Weights of a small masked image model.
Model: 15.9M parameters, 32-pixel images, encoder arch vit, encoder norm rmsnorm, encoder activation gelu, encoder moe soft, encoder patch size [4, 4], encoder layers 12, encoder width 128, decoder width 256.
Training: muon at rate 0.014, 15900 steps.
Rows from expert 23 of block 9 of the encoder, named by matrix and row number. Rows with one number belong to one neuron. Each number is 50 + 15 x the weight over its row's rms, rounded and kept within 0 to 99. All counts start at 0. After the name is the row's rms in percent of the matrix's.
# up: expert up (encoder.blocks.9.mlp.up, 32x128x128), inputs 64-127
# down: expert down (encoder.blocks.9.mlp.down, 32x128x128, transposed), outputs 64-127
up.15 100:57 89 44 45 56 43 22 54 69 63 45 51 45 43 38 95 51 65 57 39 39 53 52 70 60 59 57 85 46 48 36 57 55 74 39 10 55 64 27 44 47 56 86 54 63 53 72 64 63 58 65 73 55 65 36 49 66 48 45 40 68 28 39 54
down.15 089:63 28 58 58 54 44 48 49 38 15 46 62 52 53 65 58 50 27 40 61 85 10 68 66 59 53 37 33 49 25 55 66 33 50 47 58 55 63 37 70 60 54 30 55 53 46 49 44 34 62 37 40 47 57 49 56 27 44 44 64 56 43 34 11
up.16 103:60 33 57 52 67 28 75 48 67 65 64 57 69 65 50 41 81 56 55 36 26 08 46 36 44 58 22 45 47 48 53 44 55 72 47 57 35 36 33 29 56 16 39 33 41 51 43 59 69 53 58 62 43 19 62 63 54 77 38 52 35 40 35 51
down.16 093:32 71 38 46 79 31 36 36 42 38 67 54 29 48 60 72 56 28 90 37 60 42 58 57 45 48 40 61 48 70 32 47 47 63 43 47 61 47 46 57 48 54 43 28 63 37 64 44 43 47 49 38 36 81 48 56 53 73 62 28 48 55 65 64
up.17 116:56 22 81 55 62 49 45 61 53 84 56 46 76 71 71 60 57 43 70 51 65 51 70 92 43 56 38 64 34 33 45 61 39 33 47 71 34 68 53 70 55 43 40 40 53 41 52 24 70 65 19 45 65 42 41 44 53 26 48 64 47 58 62 36
down.17 105:46 50 39 30 60 47 53 28 37 49 52 53 33 58 30 76 42 51 26 77 34 55 40 41 61 52 67 66 35 62 71 50 50 50 56 68 38 15 41 68 59 81 60 40 70 50 14 54 35 29 65 45 55 47 44 47 83 62 70 55 60 56 45 36
up.18 098:53 50 38 48 62 82 31 47 30 52 89 24 58 65 37 37 38 54 50 68 35 51 37 61 60 61 43 79 59 27 31 37 51 84 42 75 52 60 27 50 61 35 56 50 37 44 47 42 47 61 51 38 50 37 68 45 41 35 60 47 48 64 49 49
down.18 099:38 43 30 45 27 44 56 33 62 64 39 63 70 79 65 68 51 61 52 55 33 60 49 25 51 51 46 44 64 50 78 54 27 46 44 31 62 52 59 35 57 42 43 52 71 49 52 39 50 35 49 82 67 79 54 41 53 36 37 66 49 42 56 55
up.19 095:72 52 62 51 23 44 44 49 51 67 37 53 47 51 52 46 50 60 39 34 50 38 61 58 77 68 34 68 48 38 23 81 69 61 30 62 50 37 57 44 49 33 60 75 58 50 45 79 29 58 54 49 47 25 53 69 32 64 85 76 83 42 68 55
down.19 099:64 46 57 26 21 60 60 65 59 46 48 53 60 51 41 47 56 59 62 77 51 52 66 29 27 47 29 40 45 43 64 49 27 19 42 48 78 77 68 48 55 48 41 18 61 39 69 33 67 43 48 42 47 54 38 40 39 63 50 25 42 46 34 37
up.20 102:58 47 58 51 54 35 32 55 49 64 62 56 74 23 40 41 77 20 52 31 51 42 60 35 50 60 34 57 72 59 28 72 60 53 38 62 44 49 54 50 24 55 38 54 05 54 75 37 63 55 31 79 54 39 50 60 69 74 33 42 58 58 75 59
down.20 100:43 65 26 51 56 28 60 37 58 43 78 18 53 35 52 65 45 83 63 43 53 21 39 41 20 56 62 42 66 56 59 35 68 55 61 51 67 66 50 47 82 64 65 60 44 58 27 51 10 69 50 83 46 60 40 51 65 62 88 58 48 63 42 50
up.21 094:61 57 42 45 43 57 67 58 55 60 58 15 34 54 40 49 40 49 63 74 58 39 68 48 42 47 79 45 42 87 43 47 59 32 57 38 73 40 56 62 70 40 56 43 47 51 58 63 52 42 28 54 33 35 55 63 42 13 41 57 45 59 32 71
down.21 097:64 61 38 35 31 56 61 48 33 72 41 74 52 33 56 69 37 41 46 82 68 65 77 34 33 61 57 42 52 38 50 42 67 72 45 60 40 65 32 42 26 34 51 49 32 60 59 53 56 64 60 19 74 50 49 49 38 50 44 33 66 22 50 40
up.22 095:60 71 64 52 32 37 35 51 48 25 74 33 57 27 45 65 33 59 65 60 69 38 35 73 52 39 27 64 32 57 38 50 48 62 58 23 63 35 23 50 56 14 59 36 57 53 51 49 57 52 54 36 75 40 37 44 63 43 46 66 28 51 44 22
down.22 097:36 38 46 60 53 27 60 35 62 61 43 68 61 78 20 66 35 24 66 55 49 69 33 37 66 71 76 33 51 57 44 51 61 75 37 79 61 71 56 49 50 48 42 36 52 48 47 74 54 44 83 29 41 56 56 47 38 81 53 17 64 49 56 61
up.23 091:47 09 39 46 53 64 52 44 61 77 38 34 82 55 27 56 49 32 38 76 49 49 47 14 52 33 68 23 49 48 57 53 46 26 34 34 43 51 27 49 58 52 57 31 49 44 81 60 57 40 42 66 65 37 39 71 49 52 80 24 54 76 64 44
down.23 094:58 54 39 51 59 64 55 37 31 26 46 44 45 42 36 54 27 50 26 68 60 35 45 66 21 37 31 57 53 46 54 50 61 38 78 62 49 50 61 50 56 52 62 30 40 55 63 59 49 77 36 40 57 51 44 54 64 58 49 52 58 49 60 80
up.24 110:45 33 35 28 52 52 68 67 78 78 52 39 35 52 31 62 43 61 51 38 67 34 50 72 50 40 47 27 70 55 80 61 35 59 64 43 65 52 83 30 52 54 59 75 61 73 49 69 37 61 86 52 34 55 49 51 53 64 57 59 54 48 76 59
down.24 100:43 55 57 72 63 33 45 60 31 38 49 74 41 36 51 42 71 54 35 81 48 46 55 40 91 43 34 63 49 64 37 70 46 32 38 84 44 68 39 78 73 59 46 42 44 39 61 21 51 46 40 50 84 45 43 30 47 72 54 38 39 48 08 69
up.25 100:56 27 46 89 46 56 61 31 55 41 55 54 15 52 60 50 27 63 69 49 58 46 37 48 77 50 51 47 39 69 78 83 43 38 54 90 61 44 61 58 44 35 45 48 57 44 48 43 52 59 32 36 64 71 54 63 75 53 67 40 44 42 44 69
down.25 112:47 50 41 48 57 49 55 48 22 56 49 45 36 53 40 53 61 39 45 58 24 53 50 48 76 23 53 73 47 47 61 30 30 67 54 43 38 23 64 49 27 32 69 52 53 42 20 29 51 54 64 62 52 47 57 59 50 56 86 52 42 83 64 44
up.26 096:37 50 75 42 41 44 47 26 53 22 49 26 40 77 71 22 42 43 70 37 31 37 40 39 58 44 45 57 40 51 68 35 60 51 63 37 61 67 42 64 48 74 59 64 49 20 34 45 39 69 68 47 20 40 71 92 48 39 54 43 41 26 63 52
down.26 098:59 29 50 36 55 40 48 43 25 43 45 15 28 57 28 62 50 77 48 85 61 56 28 68 49 68 60 50 61 63 14 60 59 49 57 51 59 70 56 71 62 49 29 41 64 52 68 39 69 54 36 58 45 46 29 51 43 60 69 52 07 32 40 49
up.27 097:45 62 42 31 48 54 50 55 34 00 43 29 76 50 54 58 36 48 35 56 21 66 32 65 71 30 65 61 51 41 68 53 58 05 24 61 44 28 30 47 64 57 71 47 33 33 40 49 48 62 27 23 70 84 62 42 50 25 39 66 44 78 52 64
down.27 097:56 59 43 39 59 71 49 44 69 85 47 37 29 61 46 42 34 35 51 28 53 49 46 54 34 55 18 12 52 22 40 36 75 52 50 23 43 57 25 52 63 29 43 63 58 59 45 63 72 29 68 61 53 32 28 73 42 51 57 42 53 44 79 58
up.28 103:61 57 48 71 65 20 46 36 67 59 24 61 39 67 22 37 64 65 52 36 54 27 63 20 54 44 30 31 51 42 36 41 52 61 34 50 58 66 29 45 52 65 24 61 44 62 35 69 53 59 63 52 57 58 68 64 43 49 37 70 58 68 40 44
down.28 106:59 28 68 56 37 02 49 47 59 35 60 44 52 54 44 53 40 70 35 50 35 26 42 52 26 32 50 45 65 64 57 62 60 16 53 52 59 52 43 33 43 41 58 37 35 55 27 60 63 37 37 34 21 15 73 37 68 67 47 29 36 70 47 32
up.29 096:36 59 32 60 43 13 57 48 60 49 32 52 23 20 33 65 48 64 49 63 45 35 55 41 34 53 60 27 48 41 54 51 40 65 39 70 28 38 52 62 52 67 38 49 70 55 23 18 53 42 35 52 68 66 73 50 49 51 48 15 32 33 58 47
down.29 097:62 72 45 23 39 51 80 54 23 73 40 39 28 42 67 58 73 39 57 53 27 67 29 39 60 48 36 68 33 75 45 51 66 26 54 39 65 55 51 54 61 18 38 40 14 40 57 39 35 47 28 31 54 40 66 69 64 40 60 34 65 51 45 61
up.30 104:27 65 38 41 29 18 50 31 51 62 23 50 69 50 45 66 44 37 53 42 74 57 36 72 66 28 63 72 33 40 56 67 74 84 38 60 69 49 24 37 55 59 49 58 62 42 19 54 61 72 29 53 57 33 51 64 54 48 76 55 79 55 44 69
down.30 096:44 25 68 62 40 42 54 47 67 60 78 69 68 23 56 32 55 42 37 62 57 72 62 42 37 47 28 52 55 77 44 59 53 25 33 76 48 75 73 71 55 48 52 69 75 69 60 68 37 49 48 56 39 35 36 42 42 53 30 58 34 47 64 22
up.31 095:47 28 66 78 80 50 27 51 05 37 44 67 59 63 41 41 66 75 55 63 54 42 62 50 69 31 57 53 17 29 70 86 51 64 32 80 16 35 58 60 31 49 37 51 63 35 43 42 53 72 37 38 51 28 52 42 53 40 40 62 47 43 37 54
down.31 088:67 86 63 27 49 78 71 36 42 51 46 25 45 30 72 64 45 28 46 49 67 37 37 50 51 52 54 56 63 75 59 57 39 44 54 36 34 52 36 58 58 33 76 31 74 36 75 62 57 70 38 47 53 42 63 52 72 47 47 69 73 57 43 64
up.32 104:46 71 32 27 50 33 36 50 53 63 61 56 71 63 47 53 48 38 23 42 44 51 68 40 44 66 29 35 42 71 28 17 38 83 53 46 50 49 39 62 49 47 50 38 81 66 83 28 30 68 40 35 29 37 27 46 42 52 48 65 62 35 42 57
down.32 105:59 38 54 53 74 67 62 38 42 45 55 56 49 37 42 53 61 17 66 58 73 40 60 51 46 49 63 43 36 44 62 43 55 55 42 67 61 74 35 50 45 69 76 62 58 51 54 47 49 27 27 29 49 66 59 38 64 41 39 26 68 54 20 39
up.33 079:58 47 47 68 43 81 49 26 63 36 43 45 74 30 47 99 42 17 15 78 57 47 39 57 38 33 07 40 59 44 27 56 74 54 56 55 55 61 40 55 50 49 73 49 57 47 60 39 69 34 71 66 37 59 47 46 56 46 50 53 45 76 42 58
down.33 083:25 39 19 79 31 51 48 43 38 25 60 39 52 62 38 47 52 62 55 88 44 55 50 43 41 66 56 40 61 47 42 24 48 61 41 57 62 42 71 68 31 63 48 38 42 50 69 59 43 68 59 38 69 60 70 40 52 34 23 33 58 56 45 56
up.34 112:55 57 65 51 35 67 77 35 53 19 45 76 46 74 56 63 60 59 85 66 56 53 38 47 74 49 52 62 59 53 42 59 56 40 31 79 51 47 44 69 38 72 63 40 56 55 59 30 38 51 28 78 66 72 11 50 59 20 54 50 68 38 42 77
down.34 114:51 53 28 56 31 63 34 77 26 39 69 38 50 58 64 54 56 23 53 34 54 45 38 48 50 43 60 40 55 78 77 57 40 37 53 47 47 15 61 67 41 50 52 57 43 49 33 44 47 31 57 54 33 60 18 37 56 37 62 60 57 64 42 57
up.35 093:59 20 47 60 42 39 76 51 86 36 56 66 60 61 32 46 31 40 45 20 69 28 40 52 52 41 79 57 27 45 60 35 32 49 45 34 52 50 60 54 38 76 09 31 64 64 46 81 56 52 53 57 45 44 65 50 31 52 76 38 64 33 55 32
down.35 088:47 48 57 37 45 41 34 12 85 39 46 53 66 59 81 59 57 68 61 53 49 37 56 30 41 38 72 60 32 44 37 61 58 42 59 57 28 54 23 55 66 51 71 55 44 44 48 10 74 55 20 45 42 66 39 67 39 79 39 59 51 40 45 81
up.36 096:04 71 28 56 33 64 22 43 51 39 47 49 46 69 30 67 25 29 50 72 47 40 39 50 44 58 44 36 57 69 50 38 41 60 43 75 84 60 72 41 55 34 28 54 48 60 43 66 57 35 72 39 75 71 50 64 34 56 43 33 32 47 25 66
down.36 091:24 60 14 61 22 57 53 42 40 45 58 58 61 52 40 51 52 26 67 63 59 50 53 64 40 52 50 57 27 56 29 76 58 56 59 18 42 51 62 54 26 32 50 40 38 60 28 30 15 56 42 62 41 71 48 68 56 20 67 57 58 27 40 56
up.37 107:39 38 60 56 54 63 58 51 51 46 23 27 25 68 46 53 36 57 71 59 41 41 47 60 53 46 58 18 58 59 59 56 64 54 33 42 47 31 32 38 58 71 16 60 59 46 40 29 54 25 58 45 66 52 24 65 26 67 79 37 39 68 51 62
down.37 109:39 38 42 58 43 32 70 56 41 50 60 40 51 44 39 58 41 54 73 55 56 13 77 23 45 63 63 79 38 66 46 65 48 16 48 51 17 56 52 59 38 29 82 34 43 47 52 56 65 35 33 36 63 45 75 52 35 27 42 84 76 35 59 57
up.38 093:52 54 62 54 55 52 58 50 49 62 62 88 62 61 78 65 37 50 44 65 50 55 34 41 48 21 72 68 39 62 54 47 64 41 63 78 73 56 50 52 21 72 20 55 53 42 57 68 49 45 58 72 53 39 58 40 15 16 68 71 69 41 46 37
down.38 094:38 41 46 47 30 59 27 55 55 58 69 50 53 43 54 70 61 65 56 25 41 59 65 35 51 39 49 47 33 57 63 49 58 32 33 59 32 37 66 82 49 46 78 55 17 66 11 70 53 57 61 39 62 35 41 60 31 60 48 43 22 36 38 49
up.39 100:73 49 39 80 35 57 27 39 36 38 19 38 56 66 60 56 51 26 61 66 24 50 55 48 65 43 22 54 54 48 40 52 67 53 68 57 58 50 43 54 48 53 48 31 74 33 56 03 25 73 48 59 45 41 25 37 53 26 36 65 56 34 39 55
down.39 097:26 58 61 47 39 55 73 53 49 39 50 46 68 66 67 67 65 74 27 72 50 71 66 49 39 42 41 74 63 70 50 64 41 35 43 44 33 39 53 67 50 39 67 40 42 73 38 74 63 31 78 62 74 33 50 60 55 12 58 47 56 43 62 43
up.40 103:47 57 53 58 20 52 66 32 73 52 83 45 42 29 49 32 31 52 30 53 56 44 51 31 44 19 52 57 50 50 60 66 54 53 33 71 15 47 52 52 75 41 54 58 34 60 30 46 44 48 40 73 27 39 38 44 57 63 60 40 58 29 63 40
down.40 096:38 65 29 83 51 57 47 47 50 24 48 56 87 28 52 48 53 69 57 50 47 56 51 45 41 55 54 66 48 51 51 36 40 60 42 48 26 38 74 55 59 34 37 39 34 57 62 75 49 55 65 32 38 48 63 69 56 55 65 53 40 64 76 22
up.41 076:49 66 65 68 59 61 63 12 64 34 54 65 46 73 51 29 15 44 60 28 50 50 60 58 48 35 73 55 24 34 48 44 46 66 23 55 54 41 39 15 51 45 41 56 58 72 61 45 53 46 91 34 53 34 39 65 20 41 76 40 47 58 63 35
down.41 080:49 63 50 31 59 36 52 40 56 38 42 37 50 60 63 56 63 59 52 25 55 62 44 31 52 81 43 65 43 66 53 20 44 60 40 62 52 70 30 35 42 38 53 55 28 33 68 80 32 37 41 60 43 44 40 57 68 61 54 53 57 70 62 57
up.42 099:56 49 52 63 40 37 22 57 69 40 59 48 37 42 46 35 41 36 22 83 66 49 37 38 66 47 53 58 23 62 56 30 48 65 29 36 59 44 34 55 40 74 62 47 45 51 17 47 35 51 45 76 34 57 34 75 44 59 47 61 54 65 79 35
down.42 091:39 44 91 71 64 50 62 47 84 88 26 57 56 64 55 52 35 73 54 37 49 52 51 63 40 69 53 43 44 48 59 39 38 55 44 75 48 73 49 58 45 52 43 57 48 43 52 63 75 64 66 40 38 38 63 51 65 67 53 50 57 45 66 36
up.43 106:48 37 51 73 45 40 30 33 75 33 73 33 63 42 28 55 47 53 67 34 48 56 38 73 43 74 46 77 50 72 29 76 60 48 43 56 77 53 55 73 53 63 50 34 34 61 20 66 45 59 49 52 52 53 33 39 40 49 42 68 47 32 28 32
down.43 106:30 57 48 59 21 54 49 56 60 37 23 33 32 52 63 29 57 33 45 57 36 26 33 52 54 51 46 48 86 56 39 49 70 58 60 31 50 49 64 43 74 60 41 51 36 53 21 40 57 28 77 37 36 46 63 70 64 53 59 65 44 31 37 48
up.44 094:62 32 59 73 49 50 74 44 60 45 70 42 66 28 76 55 44 99 85 50 56 57 51 46 30 27 52 44 44 75 69 79 55 36 37 61 44 54 70 24 27 46 45 55 57 47 72 32 45 74 44 32 51 73 59 67 65 33 50 55 34 47 47 29
down.44 090:48 44 35 47 84 56 47 63 32 47 73 37 47 83 27 60 31 38 46 29 44 30 38 58 74 45 36 53 44 56 42 35 36 37 59 50 59 43 56 57 66 88 33 46 39 56 33 45 45 46 34 41 71 13 57 35 64 56 84 52 76 48 62 71
up.45 095:28 44 26 79 25 60 63 39 60 49 80 47 54 26 37 41 41 48 46 67 76 10 37 46 82 40 47 72 36 48 07 60 57 52 45 49 63 28 44 58 41 51 50 43 49 49 47 59 56 44 51 37 60 33 45 42 70 46 42 78 28 44 38 76
down.45 099:53 25 53 56 62 36 52 56 56 48 50 53 44 35 52 18 47 23 63 57 36 75 46 41 27 34 29 41 93 71 41 59 39 61 39 40 54 73 60 63 60 35 53 51 61 37 37 49 48 39 57 30 36 61 14 48 48 79 80 67 63 20 53 45
up.46 104:58 44 30 66 32 47 47 58 43 66 65 66 36 89 75 39 45 54 65 21 33 40 48 61 62 74 94 67 55 61 34 65 52 22 54 48 27 55 39 47 64 41 60 50 48 44 31 43 39 51 60 38 62 47 56 39 70 47 41 67 38 46 80 31
down.46 108:36 52 52 39 74 37 22 57 34 40 60 45 33 15 58 66 54 65 42 83 72 43 30 69 61 58 52 68 47 65 74 41 25 63 55 56 89 40 51 57 47 66 47 61 56 40 53 47 58 38 54 53 37 74 53 53 42 72 40 63 41 66 32 60
up.47 098:54 48 02 62 72 31 34 36 33 49 50 76 38 27 40 47 53 54 52 41 44 47 39 49 20 60 70 39 33 58 22 26 60 27 33 41 43 44 47 63 54 62 59 56 69 61 47 66 50 39 57 54 74 49 25 42 40 39 25 54 50 66 75 60
down.47 109:27 55 74 51 69 31 27 52 66 52 43 18 46 44 62 56 73 47 43 58 60 45 45 55 60 58 46 66 64 43 60 50 48 46 39 62 56 50 29 65 54 69 33 60 47 54 31 49 53 50 57 52 29 79 76 36 54 58 31 46 46 35 31 40
up.48 105:23 60 36 62 67 50 49 29 34 28 49 49 54 31 68 76 32 56 45 56 48 55 55 48 43 51 53 45 42 52 44 45 61 52 49 56 37 56 47 56 15 35 61 67 64 39 46 63 63 55 60 73 34 59 34 60 08 63 75 43 73 43 72 44
down.48 101:54 55 65 45 45 61 45 68 38 67 58 25 57 52 51 31 69 67 37 51 60 55 50 72 41 47 93 66 54 47 55 31 26 29 53 70 52 61 64 42 71 55 48 46 42 59 32 49 46 59 59 55 49 68 38 60 27 55 27 69 46 61 71 29
up.49 110:50 40 34 33 30 51 63 46 59 51 35 27 58 88 38 68 49 49 59 54 36 41 50 46 75 31 68 47 40 54 27 40 70 22 33 47 54 33 21 25 38 37 60 44 68 31 56 65 75 67 54 44 62 21 69 57 35 37 67 65 42 57 44 69
down.49 124:44 50 61 59 36 25 59 71 55 31 39 35 62 57 47 38 42 28 67 63 31 68 65 43 51 11 26 39 55 29 33 53 51 51 52 40 46 60 44 46 61 52 38 62 77 36 57 52 45 47 39 74 52 34 52 55 51 20 57 61 48 53 51 50
up.50 086:57 48 27 51 42 69 75 54 46 69 44 24 54 33 70 70 61 12 49 47 50 33 78 33 59 34 54 95 46 52 46 63 37 73 42 38 67 49 34 77 55 42 64 70 46 47 62 40 55 38 62 78 64 59 64 56 56 58 60 67 31 40 49 37
down.50 090:34 67 67 65 35 59 39 56 17 48 53 54 46 58 51 50 50 73 58 73 60 65 72 52 56 52 53 41 32 65 50 48 90 61 52 54 31 68 78 35 27 43 42 35 69 51 50 63 18 66 62 42 71 49 52 20 45 45 48 27 84 73 73 42
up.51 102:43 11 30 36 63 56 52 39 23 63 41 72 62 25 63 40 66 27 43 61 56 38 39 66 42 18 38 71 45 18 61 45 40 29 40 27 48 31 47 58 61 57 45 42 56 52 32 62 52 43 54 38 25 52 36 45 34 48 43 78 32 45 70 60
down.51 102:26 60 48 23 66 58 50 60 31 40 46 52 36 62 46 73 55 51 44 40 33 35 41 47 30 60 44 41 50 47 43 41 66 61 53 64 74 23 51 54 65 24 65 66 80 61 85 70 59 41 20 35 49 62 71 47 50 60 59 55 66 51 29 65
up.52 103:37 32 56 76 30 33 50 47 56 68 41 30 66 54 36 26 48 44 52 53 43 44 43 50 54 39 76 30 46 82 49 57 37 58 58 55 53 81 52 41 88 48 46 82 37 81 36 85 28 60 47 69 52 48 43 68 44 49 48 51 46 45 40 62
down.52 100:56 51 29 52 50 68 38 56 48 28 58 25 71 48 58 22 48 36 55 59 53 26 33 58 51 56 46 57 46 49 55 68 57 27 47 56 56 56 59 78 59 43 34 49 53 76 57 24 43 55 57 65 57 67 36 61 21 46 44 46 51 36 60 54
up.53 101:70 44 47 56 55 56 34 45 53 71 71 59 62 52 71 45 31 79 59 49 33 55 13 55 53 53 41 55 49 47 39 44 28 60 46 58 40 38 61 72 45 49 23 50 68 65 53 48 44 64 29 47 46 73 26 43 38 48 29 59 72 53 15 78
down.53 096:47 38 57 58 55 55 50 66 24 46 31 20 37 67 58 84 68 35 45 51 43 46 45 37 64 39 60 52 57 43 66 52 53 30 61 29 44 24 51 44 76 60 80 29 60 49 60 23 76 34 48 46 48 35 50 50 35 09 59 56 61 55 78 46
up.54 099:57 32 32 41 52 36 45 52 60 57 41 63 32 44 26 48 36 46 74 55 27 20 55 38 51 77 60 26 61 34 58 32 30 43 39 40 21 29 16 68 42 67 31 64 43 68 41 43 67 65 30 56 56 69 34 72 66 34 56 61 20 37 42 55
down.54 096:58 65 51 44 71 47 63 35 54 56 75 47 60 58 38 25 69 32 32 34 53 66 42 40 49 11 31 22 33 57 42 31 56 58 33 56 37 42 73 20 50 36 57 30 51 31 48 59 54 38 46 49 25 58 72 63 41 46 00 45 78 61 38 40
up.55 075:46 25 30 44 49 61 32 59 55 56 59 48 45 31 49 44 65 67 57 43 77 71 41 43 74 56 53 50 59 47 61 32 32 58 30 59 39 40 66 45 55 14 52 54 43 37 58 55 44 35 34 38 60 44 61 29 50 17 50 47 73 43 74 41
down.55 078:43 55 72 53 16 31 47 42 60 21 60 47 55 46 31 54 37 43 25 37 31 49 20 43 27 30 49 50 41 43 53 73 63 61 70 29 62 22 32 52 40 43 51 62 51 46 60 31 30 49 66 45 78 54 56 67 29 46 70 33 23 42 47 50
up.56 095:40 56 41 49 63 53 62 50 37 60 45 57 69 60 71 83 55 56 52 26 40 29 86 39 49 62 48 24 67 39 78 82 38 59 63 56 46 62 50 58 38 30 59 72 30 59 60 37 62 53 46 29 42 37 55 52 49 63 61 48 61 74 61 63
down.56 092:56 40 58 49 45 35 36 52 30 41 55 49 52 23 46 17 28 47 54 63 67 58 22 61 48 46 44 30 58 58 57 34 59 56 28 71 43 43 53 35 52 74 60 40 50 59 37 43 18 45 68 75 69 84 43 60 78 67 77 55 21 60 47 60
up.57 094:23 71 34 47 33 58 57 66 71 59 67 51 46 12 46 55 51 27 52 57 47 30 54 53 70 20 45 55 61 65 60 63 62 35 45 71 53 45 64 37 75 58 80 69 47 57 36 46 40 32 53 72 61 58 52 46 51 79 46 54 53 78 59 41
down.57 098:43 25 49 82 66 30 37 39 65 55 57 72 65 49 56 49 67 80 35 55 60 80 34 34 22 46 47 42 46 42 63 41 55 50 50 76 28 53 56 25 45 36 27 54 35 69 54 71 03 77 45 24 57 65 48 60 44 48 61 63 32 68 33 58
up.58 090:58 64 36 36 64 00 54 66 53 29 55 58 21 50 54 33 35 29 40 23 45 32 73 41 45 51 45 44 64 58 52 43 47 31 33 69 41 62 64 70 18 40 59 52 58 63 75 37 30 26 60 46 43 33 35 44 47 56 21 31 32 58 45 41
down.58 086:44 25 62 45 55 52 28 68 16 23 60 25 39 47 35 71 53 48 41 53 72 24 41 38 67 45 36 50 73 39 41 96 52 68 58 54 36 57 45 38 17 55 42 55 43 61 57 43 24 66 52 60 42 32 44 63 51 52 56 66 71 45 44 63
up.59 118:47 57 55 42 07 50 69 62 56 61 36 62 52 35 71 60 39 56 49 41 45 12 60 54 33 32 76 74 39 35 56 58 64 34 54 36 25 59 52 62 21 42 66 50 40 73 58 57 75 42 31 55 56 61 35 66 25 57 65 72 54 48 42 52
down.59 123:61 35 55 54 21 62 62 41 43 48 46 68 28 54 45 60 53 57 37 67 32 44 71 58 61 00 64 51 48 35 19 49 73 39 46 49 50 52 35 50 45 61 78 54 49 67 18 46 48 29 49 45 72 57 49 42 49 63 51 41 58 32 60 59
up.60 130:37 47 23 46 45 28 36 63 38 48 27 46 34 20 40 70 56 54 76 51 46 28 61 72 42 52 60 58 36 51 81 39 60 30 52 53 30 57 27 65 33 54 30 39 42 41 63 26 34 31 26 67 54 74 47 50 62 34 52 37 40 21 47 54
down.60 157:37 36 59 32 51 31 61 51 41 55 27 65 55 20 43 49 72 49 25 36 36 41 52 42 55 34 44 74 32 39 73 40 52 23 48 34 49 45 57 57 52 46 53 30 50 40 62 74 35 27 43 84 89 40 57 44 55 52 61 36 49 44 39 71
up.61 103:41 46 60 55 54 53 53 56 49 62 27 16 53 58 49 65 56 58 85 37 50 62 75 55 42 44 56 54 56 59 41 42 59 90 35 44 46 57 36 69 17 58 35 62 61 42 43 81 30 46 65 32 63 55 62 25 48 48 46 68 72 56 65 28
down.61 098:74 42 50 41 55 69 63 37 51 29 62 65 81 41 26 70 45 36 51 50 43 30 41 56 57 57 55 62 34 41 47 53 72 47 54 58 41 46 39 99 50 35 46 48 52 54 48 16 50 51 54 88 22 35 43 46 59 79 41 53 22 47 42 39
up.62 101:53 37 65 62 43 49 68 74 73 47 51 44 54 17 59 56 39 41 26 63 51 27 62 54 69 33 38 46 57 22 44 61 57 63 44 55 43 44 49 77 58 28 44 70 41 86 48 36 67 47 31 62 17 31 47 67 68 77 61 70 30 43 56 70
down.62 099:05 48 36 45 69 32 49 65 42 48 16 71 77 45 52 46 71 86 69 48 47 67 32 67 52 56 42 65 52 54 64 56 53 47 56 60 36 39 72 40 53 67 47 24 39 35 87 48 60 41 58 57 62 60 40 48 60 36 52 27 55 68 44 65
up.63 097:48 42 35 68 45 84 42 55 41 47 64 53 39 30 56 60 44 62 33 49 46 57 58 55 59 70 28 36 41 36 78 70 34 47 67 16 58 40 51 58 73 47 63 54 50 38 26 57 38 68 22 59 68 51 55 19 41 34 55 25 62 50 29 50
down.63 099:65 55 42 57 63 81 21 50 61 47 41 51 52 27 63 57 33 47 62 55 80 59 43 54 43 41 34 43 33 53 50 71 36 41 80 55 71 72 39 71 62 44 41 33 60 20 44 10 63 51 48 26 68 12 39 49 56 44 46 44 55 51 38 33
up.64 092:50 51 60 02 55 48 59 44 55 65 57 93 25 47 35 41 48 40 50 67 42 57 46 53 56 69 50 26 42 32 53 52 52 41 46 50 54 34 28 46 45 49 29 49 36 36 47 58 71 44 35 45 59 46 50 51 33 29 85 37 64 50 49 46
down.64 094:40 37 38 63 59 38 76 34 63 35 30 42 65 58 68 44 20 80 50 58 47 46 38 38 49 44 19 44 75 41 64 41 66 58 40 42 74 62 81 71 41 44 78 79 48 25 42 50 44 61 66 69 18 35 46 67 47 73 15 51 22 31 29 39
up.65 102:46 21 38 43 23 64 30 69 25 70 20 64 20 49 38 46 60 43 67 50 36 64 73 51 60 65 51 55 32 47 58 38 47 67 52 40 51 52 65 52 50 72 42 62 84 43 39 50 86 76 53 54 60 44 71 79 61 54 65 62 40 55 54 52
down.65 095:41 54 81 39 48 37 36 21 40 62 57 50 48 53 54 43 95 48 39 43 43 32 33 54 50 47 37 60 67 40 34 51 51 45 52 57 89 50 28 17 40 48 39 28 46 55 36 54 41 55 41 32 34 37 41 47 45 51 37 55 65 77 43 22
up.66 092:52 59 35 44 49 35 41 26 64 39 55 65 31 56 31 73 63 85 35 73 39 62 30 36 24 57 57 36 49 59 30 20 54 25 71 64 51 60 40 53 39 77 67 41 67 48 38 47 68 53 41 76 75 48 44 48 72 37 61 42 62 50 40 31
down.66 090:49 29 45 59 62 28 73 29 33 54 56 41 69 68 47 44 37 42 20 61 33 68 47 37 71 39 35 45 70 53 39 66 55 50 67 27 50 46 44 64 44 44 19 70 41 59 35 34 61 32 39 60 13 29 40 41 40 61 27 57 60 54 53 76